A small sound classifier, trained from scratch.
Model: 9.27M parameters, log mel input, arch conformer, norm rmsnorm, activation squared_relu, layers 8, width 192.
Training: batches of 128, held-out accuracy 83%.
Data: 78125 training examples, 22.1 epochs.
Rows from block 3, named by matrix and row number. Rows with one number belong to one attention dimension. Each number is 50 + 15 x the weight over its row's rms, rounded and kept within 0 to 99. All counts start at 0. After the name is the row's rms in percent of the matrix's.
# v: attention query, key and value (stacked) (model.blocks.3.attn.qkv.weight, 576x192, the v third), inputs 96-191
# proj: attention output (model.blocks.3.attn.proj.weight, 192x192, transposed), outputs 96-191
v.90 079:32 67 53 69 79 53 27 05 70 34 48 54 48 67 57 30 52 61 74 63 43 65 32 72 51 57 43 49 66 32 35 57 43 49 58 67 73 55 54 22 30 66 49 59 26 39 29 53 15 44 62 64 24 53 34 46 63 45 25 76 44 44 66 57 53 49 72 53 68 54 40 43 59 66 53 56 74 54 44 60 51 71 06 46 37 43 51 41 72 44 47 33 59 62 59 54
proj.90 065:36 52 35 71 54 42 60 14 51 60 48 34 52 58 42 55 44 64 43 55 60 31 39 72 52 60 59 60 56 59 51 50 75 53 58 39 32 62 54 55 43 58 54 56 54 76 54 44 33 43 20 31 69 75 52 55 58 57 73 54 61 46 45 20 38 61 59 25 47 50 67 28 28 48 24 47 54 36 58 60 62 56 33 47 32 35 32 67 38 43 61 61 54 22 39 99
v.91 081:40 50 52 47 33 60 43 49 39 52 54 43 51 70 44 65 44 52 40 34 57 39 37 46 58 66 70 60 78 56 44 45 32 43 86 62 54 59 38 34 39 42 61 45 49 76 28 44 66 80 48 49 15 79 55 55 68 48 63 39 86 58 40 44 56 47 67 36 33 42 59 56 50 62 43 42 45 60 63 47 75 89 42 41 54 65 37 72 76 67 55 43 04 91 64 25
proj.91 064:73 44 44 41 47 50 25 45 50 73 25 49 26 36 46 40 43 59 52 71 45 35 63 32 34 55 49 78 51 44 50 47 52 44 40 45 62 26 51 82 41 54 49 38 40 59 52 40 60 54 27 69 39 52 32 48 52 42 72 44 50 52 61 07 46 45 62 54 44 48 49 70 18 50 53 45 39 58 49 38 59 56 53 51 71 54 64 40 25 46 51 68 56 52 47 66
v.92 086:68 44 44 55 18 66 56 68 47 67 70 46 47 68 67 48 50 46 46 53 54 35 55 49 35 57 46 78 46 38 49 53 38 62 46 55 39 57 76 34 67 80 69 76 29 58 21 52 33 59 52 44 71 58 62 53 45 50 68 50 81 59 65 54 69 68 79 45 48 68 25 46 74 56 62 44 48 40 10 25 74 42 42 63 77 41 65 62 61 55 60 37 66 56 43 28
proj.92 070:50 41 56 07 45 47 47 52 54 64 62 50 53 39 62 32 57 31 85 27 55 10 48 59 50 34 41 63 58 41 54 60 45 50 51 55 51 65 41 57 51 52 49 56 62 35 51 23 68 48 67 67 34 53 39 58 45 55 56 42 30 69 88 43 27 39 48 55 51 54 41 56 15 62 57 59 52 77 77 44 56 52 64 26 47 46 35 47 58 49 42 50 41 11 61 31
v.93 078:59 64 43 42 67 37 40 45 75 49 64 52 51 57 35 48 54 61 61 23 39 64 47 46 21 70 28 14 63 79 48 66 67 25 39 36 47 49 44 53 55 53 59 55 45 71 54 58 57 59 48 30 33 46 35 61 60 65 55 52 65 63 44 56 48 59 41 30 52 33 50 57 51 39 63 89 62 46 46 30 31 62 62 56 16 66 39 66 15 64 36 42 25 49 55 48
proj.93 051:75 42 40 64 49 54 49 30 42 36 42 47 19 46 60 51 36 57 64 49 51 31 50 03 33 79 27 62 51 58 49 44 38 53 41 33 47 27 36 51 38 71 46 60 35 74 38 46 23 58 57 15 48 36 44 65 52 35 62 54 69 38 20 63 67 48 45 57 44 52 34 78 55 45 52 39 42 58 61 39 36 47 36 72 53 54 55 63 56 59 44 24 53 70 42 45
v.94 088:54 45 63 47 37 77 48 19 42 35 64 28 35 67 39 48 50 50 38 41 27 56 36 38 63 45 45 69 19 69 69 34 46 56 56 50 56 60 64 17 40 82 28 52 55 43 48 41 41 58 55 41 38 57 67 75 66 50 19 50 47 50 31 44 74 20 44 55 51 31 50 39 61 44 48 47 36 72 27 45 67 42 40 50 65 65 42 62 55 62 53 42 25 54 46 35
proj.94 061:62 35 51 46 56 53 65 39 74 77 65 31 19 73 16 30 36 54 57 58 41 63 43 62 61 36 62 68 68 49 50 51 42 43 62 43 69 64 69 76 52 40 44 41 80 59 50 37 29 61 78 54 35 62 71 47 47 56 66 56 55 61 32 54 37 39 49 35 48 52 45 19 53 43 65 38 30 41 22 33 62 73 54 38 57 65 37 28 44 61 43 67 58 51 74 58
v.95 086:15 61 57 63 75 64 62 32 66 66 60 75 39 70 26 58 72 57 52 28 49 52 25 29 56 69 57 36 73 50 38 50 47 44 49 55 41 38 29 27 41 67 27 53 59 46 49 10 47 72 33 47 30 49 60 56 58 46 53 59 65 50 68 48 44 38 35 36 41 58 38 39 29 39 57 36 66 37 31 45 71 65 19 76 53 54 51 72 73 50 68 36 40 52 50 53
proj.95 068:37 44 57 53 51 63 45 73 31 63 64 80 34 41 47 20 62 48 42 72 63 21 23 47 70 70 62 38 61 53 45 43 60 58 40 30 00 58 63 38 43 56 52 38 54 38 56 48 27 55 68 39 56 70 63 59 47 58 48 47 44 62 54 26 77 53 54 56 65 50 39 77 34 65 63 39 27 50 90 54 52 70 20 76 56 37 45 52 76 22 53 57 49 51 62 50
v.96 082:20 68 61 56 40 53 50 33 53 33 46 33 34 55 51 53 48 49 59 22 27 70 21 48 42 65 76 37 47 47 64 52 59 68 62 76 79 42 51 57 40 50 48 55 66 66 43 44 44 51 56 71 56 27 61 40 53 51 54 42 53 51 47 61 54 49 45 44 56 48 30 61 40 61 22 37 34 42 51 53 77 61 53 43 82 54 51 57 57 27 89 33 37 50 39 58
proj.96 066:54 53 34 42 46 42 66 28 56 45 56 46 43 65 41 70 34 92 55 47 55 14 22 59 58 41 80 58 29 55 45 44 71 48 42 60 63 57 57 53 27 32 44 20 35 43 44 34 56 74 28 29 52 60 42 46 57 36 47 57 39 45 37 31 56 53 64 41 59 45 30 34 15 55 52 66 71 46 32 62 59 56 26 52 61 54 55 46 59 99 44 78 60 33 50 43
v.97 075:37 21 69 55 35 14 50 54 49 49 58 65 46 74 34 43 35 42 76 31 47 44 64 77 45 46 34 63 37 81 61 29 37 62 67 80 39 59 81 59 68 31 53 53 55 49 58 39 54 44 51 42 49 69 41 47 23 45 61 34 36 42 63 47 29 29 48 60 70 44 46 45 47 48 46 74 58 57 29 66 26 61 67 31 75 29 55 42 46 41 72 48 49 38 47 06
proj.97 058:49 51 45 51 44 61 48 56 53 27 43 30 41 39 54 58 10 23 27 26 40 50 66 58 36 31 74 97 46 44 50 48 75 44 90 39 91 52 40 33 65 42 34 48 75 49 57 54 48 57 72 81 42 77 61 26 46 56 57 52 56 63 29 42 59 40 48 40 52 48 39 59 64 53 61 21 63 65 53 50 27 27 68 35 56 49 51 34 35 61 45 46 37 60 62 36
v.98 086:33 54 55 46 40 62 57 66 51 33 41 22 68 58 66 55 52 53 34 56 35 29 54 52 46 68 41 50 38 54 43 42 49 43 63 38 46 31 50 54 69 76 48 60 46 50 35 68 52 38 74 69 38 66 53 72 49 47 46 50 45 87 57 51 61 39 35 64 47 46 55 55 49 43 44 46 52 35 82 38 52 55 37 84 61 60 33 39 35 60 49 59 41 72 28 61
proj.98 067:57 47 65 56 51 52 42 39 49 64 62 26 59 51 44 50 34 72 63 42 42 13 59 70 55 50 48 51 89 52 41 54 46 49 33 17 33 67 52 72 35 76 46 35 72 40 56 65 42 44 66 39 51 64 38 54 42 38 77 46 61 35 44 61 34 53 51 62 32 56 54 75 99 36 45 21 34 65 40 59 52 29 64 31 66 45 19 44 60 27 49 55 62 49 59 62
v.99 074:60 78 41 75 54 55 63 61 55 56 39 55 37 44 34 52 27 32 51 28 17 48 37 57 64 37 62 40 44 53 39 29 55 59 54 55 29 19 35 83 37 34 58 42 37 25 43 29 43 54 33 63 54 34 47 57 47 67 78 14 34 44 50 60 15 68 56 42 44 25 42 42 33 34 38 62 70 48 61 45 46 81 72 45 63 34 41 67 55 54 11 92 63 42 80 39
proj.99 058:50 47 63 06 45 51 44 86 33 48 54 25 93 62 41 48 60 47 32 69 56 76 83 36 62 64 13 74 30 47 41 49 57 48 73 68 63 43 63 54 41 63 57 44 61 61 57 31 46 46 51 69 53 59 45 67 40 34 47 46 54 51 29 51 62 49 64 39 45 52 49 41 16 39 58 32 69 37 56 54 45 52 27 36 75 56 31 54 71 61 38 37 48 86 43 54
v.100 088:54 48 37 36 50 93 63 14 74 44 76 51 52 47 25 49 62 57 72 69 87 64 63 19 72 24 60 34 29 56 55 51 57 30 58 35 50 34 36 50 70 63 62 61 47 54 36 62 33 45 36 66 56 55 78 51 23 54 40 45 44 36 53 37 59 61 54 60 70 58 45 44 58 39 70 62 64 45 42 52 58 21 53 27 56 38 57 67 51 78 34 31 59 54 35 34
proj.100 067:65 49 39 59 48 49 47 71 62 10 48 63 57 68 54 93 64 35 23 19 48 53 52 23 39 48 47 63 49 46 54 50 72 47 90 61 06 62 54 75 46 59 49 65 29 33 39 50 72 47 45 50 33 31 61 42 55 49 52 57 48 53 62 60 55 43 36 64 51 52 52 27 19 49 31 52 32 57 68 41 30 55 65 27 63 65 37 53 51 28 33 49 49 47 65 30
v.101 083:40 56 44 55 57 43 27 70 58 59 45 46 51 27 51 46 29 62 42 23 48 51 49 41 43 61 56 47 34 43 52 58 48 62 68 49 68 63 45 40 48 38 09 69 51 51 70 76 39 74 48 21 36 68 58 47 55 36 38 56 63 49 45 42 57 32 56 45 31 62 53 43 60 62 76 44 54 37 85 35 28 71 31 40 83 37 63 49 49 66 50 41 90 57 17 54
proj.101 062:57 41 36 69 50 53 71 20 50 35 39 43 47 78 25 47 57 66 74 66 42 88 55 45 36 43 43 22 56 53 46 37 67 47 03 22 40 43 75 56 59 51 38 45 68 50 46 64 49 43 65 77 48 52 54 37 51 47 59 51 52 24 38 30 22 53 53 50 34 50 35 26 47 49 68 51 26 41 52 62 65 44 48 42 43 74 48 55 25 56 50 61 49 53 77 81
v.102 073:71 48 22 62 47 24 42 38 40 45 41 48 13 32 69 73 67 24 40 64 56 53 38 24 51 58 44 75 42 34 34 56 47 47 52 33 22 47 35 49 26 49 64 66 69 60 54 52 70 43 49 61 36 55 39 82 72 45 34 50 25 55 70 58 90 52 60 62 49 47 40 64 49 43 46 40 54 48 46 61 51 58 54 58 38 25 38 44 60 57 52 70 41 39 26 89
proj.102 059:49 51 61 31 48 54 50 31 35 17 55 72 96 66 30 31 55 37 63 56 38 29 53 61 55 34 75 11 30 51 49 56 24 49 37 42 79 75 35 51 23 41 40 61 58 45 59 47 65 59 68 61 54 57 66 49 38 44 50 55 56 46 40 45 18 44 45 48 54 48 40 27 67 57 51 46 38 44 39 56 75 60 41 74 49 57 74 36 47 49 46 33 43 68 50 32
v.103 091:60 47 46 56 35 50 58 34 77 37 62 57 58 39 33 58 34 36 56 42 69 27 46 65 63 56 51 52 59 68 74 37 55 61 48 57 45 43 51 41 71 60 66 60 43 37 44 45 47 74 70 42 67 44 65 35 70 83 19 53 51 54 25 42 41 57 55 29 84 37 35 42 40 38 79 84 45 57 42 78 69 63 54 39 38 39 51 85 43 52 76 65 40 38 74 56
proj.103 068:65 50 54 66 51 48 33 85 51 47 55 30 21 48 68 30 49 61 57 23 55 45 63 22 48 57 16 46 54 52 50 47 43 52 17 58 11 49 55 46 48 66 53 41 38 56 30 45 38 41 50 72 51 55 23 49 46 60 43 47 29 59 85 60 83 49 43 48 52 47 45 42 80 68 49 39 79 61 37 35 54 66 45 54 54 58 44 57 73 99 56 57 42 49 54 47
v.104 078:27 54 41 42 59 46 50 85 43 59 50 58 35 32 48 70 61 54 34 68 40 63 59 30 47 58 28 58 46 55 46 72 52 28 43 45 47 36 58 56 43 64 64 38 68 61 46 44 42 52 65 64 38 42 29 51 42 33 56 71 69 44 58 63 55 30 72 54 49 45 31 57 54 72 66 75 73 28 61 71 49 79 73 37 68 46 44 53 60 57 15 32 47 38 49 47
proj.104 063:48 43 42 60 46 63 52 28 73 54 47 03 44 54 42 54 23 57 61 24 48 53 62 26 45 27 55 45 55 47 47 55 60 42 52 67 36 32 39 37 58 61 41 64 78 39 56 43 49 50 44 53 36 30 69 44 49 44 54 46 44 35 56 39 43 36 50 57 53 53 40 31 75 41 36 35 32 42 81 50 71 46 42 71 32 65 48 44 36 65 42 22 31 62 54 43
v.105 088:22 31 41 56 42 00 37 48 40 47 39 64 46 47 31 61 73 52 58 55 55 58 47 34 56 41 71 63 61 33 30 51 54 29 39 30 60 70 55 32 12 37 33 28 49 53 66 20 31 43 46 39 43 60 46 70 38 36 45 49 33 68 62 63 75 40 05 40 55 41 50 58 60 43 41 54 61 48 65 39 41 54 47 59 39 67 70 41 78 59 63 43 23 45 28 74
proj.105 069:41 42 63 82 52 51 60 46 52 00 40 52 45 64 49 57 58 56 45 40 35 46 47 59 48 57 72 24 33 51 57 42 54 34 69 52 43 42 40 48 35 39 38 44 59 46 80 57 52 48 57 27 39 44 39 30 49 59 52 48 33 69 22 48 13 35 45 46 54 41 35 21 41 49 69 55 33 11 48 49 52 54 72 23 30 51 57 21 33 55 51 73 51 38 64 41
v.106 091:16 17 31 46 30 43 55 67 61 34 44 73 37 41 73 43 30 33 36 57 80 55 43 34 54 52 42 55 44 32 57 49 63 30 44 22 39 65 35 58 45 68 52 51 64 63 83 47 45 43 37 84 87 53 41 20 64 50 41 66 71 54 44 37 77 57 35 58 58 46 46 61 63 59 39 32 61 33 46 63 65 29 51 35 43 68 50 53 72 64 55 51 56 13 38 22
proj.106 073:40 43 65 59 44 45 43 50 60 25 44 79 51 34 51 23 54 73 54 47 40 26 44 54 42 30 22 36 68 51 51 44 49 38 81 66 76 55 64 71 50 68 49 50 55 29 50 59 71 57 56 74 27 35 49 44 39 47 67 41 30 41 18 71 62 32 53 67 55 51 36 59 69 39 32 57 25 59 47 41 46 34 45 50 67 44 65 24 51 69 37 61 51 43 59 24